python train.py --arch="jasper" --model="sound classifier" --dataset="synthesised sound scenes: up to three everyday sounds over a background" --train_examples=26041 --gain_aug_db=10 --time_shift_ms=50 --n_mels=80 --hop_length=160 --input="log_mel" --spec_augment=false --win_length=400 --targets=["background", "number of sounds"] --num_classes=[15, 3] --norm="batchnorm" --hidden_act="relu" --depths=[3, 4, 7, 3] --kernel_size=5 --stem="single" --widths=[96, 96, 96, 96] --label_smoothing=0.2 --loss="cross_entropy" --head_dropout=0.1 --init="trunc_normal_002" --residual_init="zero_last" --optimizer="muon" --muon_scale="spectral" --learning_rate=0.037 --momentum=0.95 --nesterov=true --orthogonalizer="newton_schulz_5" --adamw_lr_other_params=0.0013 --max_grad_norm=3.0 --max_steps=19200 --batch_size=64 --epochs=47.2 --lr_schedule="cosine" --final_lr_fraction=0.01 --warmup_steps=570 --weight_decay=0.003 --adamw_weight_decay_other_params=0.05
Rows from block 9 of a small sound classifier, named by matrix and row number. Rows with one number belong to one channel. Each number is 500 + 50 x the weight over its row's rms, rounded and kept within 0 to 999. All counts start at 0. Numbers have three digits each. After the name is the row's rms in percent of the matrix's.
After each channel's rows are labels from the 100 clips, of 14976, where the channel reaches its highest value: "strongest on" is what is common among them. Only what is clearly more common there than usual is listed. The data: synthesised sound scenes: up to three everyday sounds over a background.
# convs0: first width-5 conv (model.blocks.9.convs.0.weight, 96x96x5, each kernel summed), inputs 0-95
# convs1: second width-5 conv (model.blocks.9.convs.1.weight, 96x96x5, transposed, each kernel summed), outputs 0-95

convs0.55 110:503512361641482510513398381461490541475577516481540526472499534542508494515402490454510461515456620466507505537498424502566533486596440588517499491465467541525550511551570543522495497449455430530381489462480499513525521580492526472494479500559598444523570540521550469456563520479528462435
convs1.55 104:509430478519396491451500467407515546497477443525482434556455535528415542516469454473492472494392431472480502539493530463515448421467500532511535573487516487519512490496513595468494583540547619574501484476510381419560395516450473541562477504495552395498612517479559394501500481447488503579
strongest on: background: none; water drop; first sound: water drop

convs0.58 080:473528460474546496565590491536526523508611518395505480568358476485461457573507527434562524475469497420481473511455557522528376561534399418490498424521479508538482527495523550375510505479542449556432494470424509532524468511479455486490489574455550481469499528505455474440419397546451538562
convs1.58 092:508535484538499471559501516429486399494475419521468416411524466482519453527474452528485521521524502427453400544445392478637546427501462545545482529501457501554449445511511530517489517567454443498478590518415507483655488446409488492546434549480495435569429527469485568523516509479517426436
strongest on: background: none; knocking; ball bouncing; first sound: ball bouncing

convs0.29 128:515458590514499505549482451481497505646458477557486537468539453556502474514537469516487416475476562511469494562416499508575539476376474479471597482456439559508566562482482515456499462470439517485377396518417469557395427455459607546504502492422542440440453507481514464498481436529522449489
convs1.29 092:555537550580473452463526587510462494486525471535458448504440526483538616556433456560466461553567479435474599550586491495439537496463448471580444571546516457422505523512445496485496457593507495529519497543557436415451562490476409502390469477488446437507565603555418447478477499492481495429
strongest on: car passing; background: none; first sound: car passing

convs0.88 089:541547456488440504402522512578520576539474471460590430523421389475474444473466487510456499510514491469562440498582457605533479459474461447540531456490560436444473462417414549419440472475474541504375531518450484522431495410541533484518507533547483391568483544455526583524542551453470474524
convs1.88 104:482454556539448547560493458550521519560406519518494517569482432591539427496572581463506486494534456555561553416512593517475546476438500525571468493425561510455517534511613550424490533545505458571417547475456507517512569415547516505497536500428584440501545402466476477463560523474421532600
strongest on: background: none; door slam; first sound: door slam

convs0.51 097:496535486518449539489543496520482606418445491468443594456516473481557480437392531455472550548441523489448505490533546497431388533460419454486413496573570469448455483449451573502534495488555409472610435534460477444513449432536469477444564484436449594497514593490514472535468425465482452543
convs1.51 105:489561510510600512472461536591550471447528435483490516531519557519479521484497551573491459485526464436558500414446431542624494463481561470614560544436458488457484498437491577434530491439493457383537548476553570443447528471532460459531527585524555461499551503466499425507494503389493464374
strongest on: clock ticking

convs0.70 105:514421549473460509478558503507471517388434527546590583480412521577500616589504449407502512533469568528509484454484503533467538539528530466438407508528547522503458560450466384501495571517471552528537495456549572440473613415438494466509459518551535618514534479549465468495570487484557493506
convs1.70 100:526482447506520477450521460516404471437531501599412515536475632465485555551478473471403512455480484398479512514485513475486453548500522490497511538556567517458537433498496503542476425440508467453518463435451442500558433524553545499641539472574352555496487461483448511456554444475509576395
strongest on: background: none; whoosh; first sound: whoosh; car horn

convs0.84 108:483415492526427530552522455468462613536382503531473466472428469469425485537533487517593470456483487513529547455519561504531501518472520532501543575513465523530487632402551458502552509513418552473563515461558561492424483427552471514402460445544526572472534454491543461385407579490446539515
convs1.84 098:420404456424491462389551489552513493500465538532432573497472472448453545459541523583473461472569593478549491524499421515539465521517473516523400527538621469477542522497444487458457461420554529507468559449572459492487534572605448458395460469457488504533522573433457468515478614509502442498
strongest on: car passing; first sound: car passing

convs0.32 084:538472527497556583523517497540458441475421463606526443519481573519506500510616533477502461513431459573474568520494541459422531520559528403448431523451467425451459444435537486476444581487559557433604512483504492528491424374551546474467457490426557502476502369452484487513519515539458508440
convs1.32 099:556457557441492559540513471565570596505541551434563574502451549502490494517486512505572539575462436544419568482479419509441450572452529481455540501479465604441477519479557543525545457431455480422484499487534484487503411416593443582526554507409568509592473511579492517468542520465481453590
strongest on: clock ticking; crickets

convs0.83 128:516535432484589529425541464526500489459575519416403475458445510509566552488563449547511494474527513419496576536537477554444483575424507455533478599502482436486459454542442537504474550512598469481510407441494465502524445473496417504568568602446478499483596501572447565435429567513578518546
convs1.83 110:535580523486538548527451502524534546505451530526644575462530525442471595437600529522459514496454564452408559490466567437549530431492479511511488526525507576514492419468463483513587438439512558356421498524581590508492398554497519517509477513517486517463493495444557555510446570481564467507
strongest on: clock ticking

convs0.30 115:458450503455522494483508521444491616506524475555590465454491422417637450622413575476431421526463429540561492479445535554499469450470502501577427500571457447505483576469469492466557516465565487439496526537517395475457531482569529406494513513507437490540556446512506523540540531575444480532
convs1.30 108:526433465446525472457426504517408521438515485448524507489534561464561523530495473566495548428497536457613563442475537492541490538500585444562497567481505466454502468537492480552419602470501471601535533594574404454517555451544450566509534630553442460533539548466534446491449558529468562425
strongest on: clock ticking

convs0.81 134:610531508456462554513482573526487477472519457500539581539468522409542474481445499523488521431530554470533481479546515532473496486559416513527564486530609514460505470521456565478440476590449487460447576592409468515515557597553477476525483534508550387614521480531481494685496487500456493474
convs1.81 115:566500536497551511541438531494483432384442587469433471567533497573527591470539507468544518517527565530575535522440458479530451516495485563494497521482524513520543485570530446511315390535541477478456530532495509574549494527616550543526388508537569496500511534501560439440517578539539537525
strongest on: background: none; door slam; first sound: door slam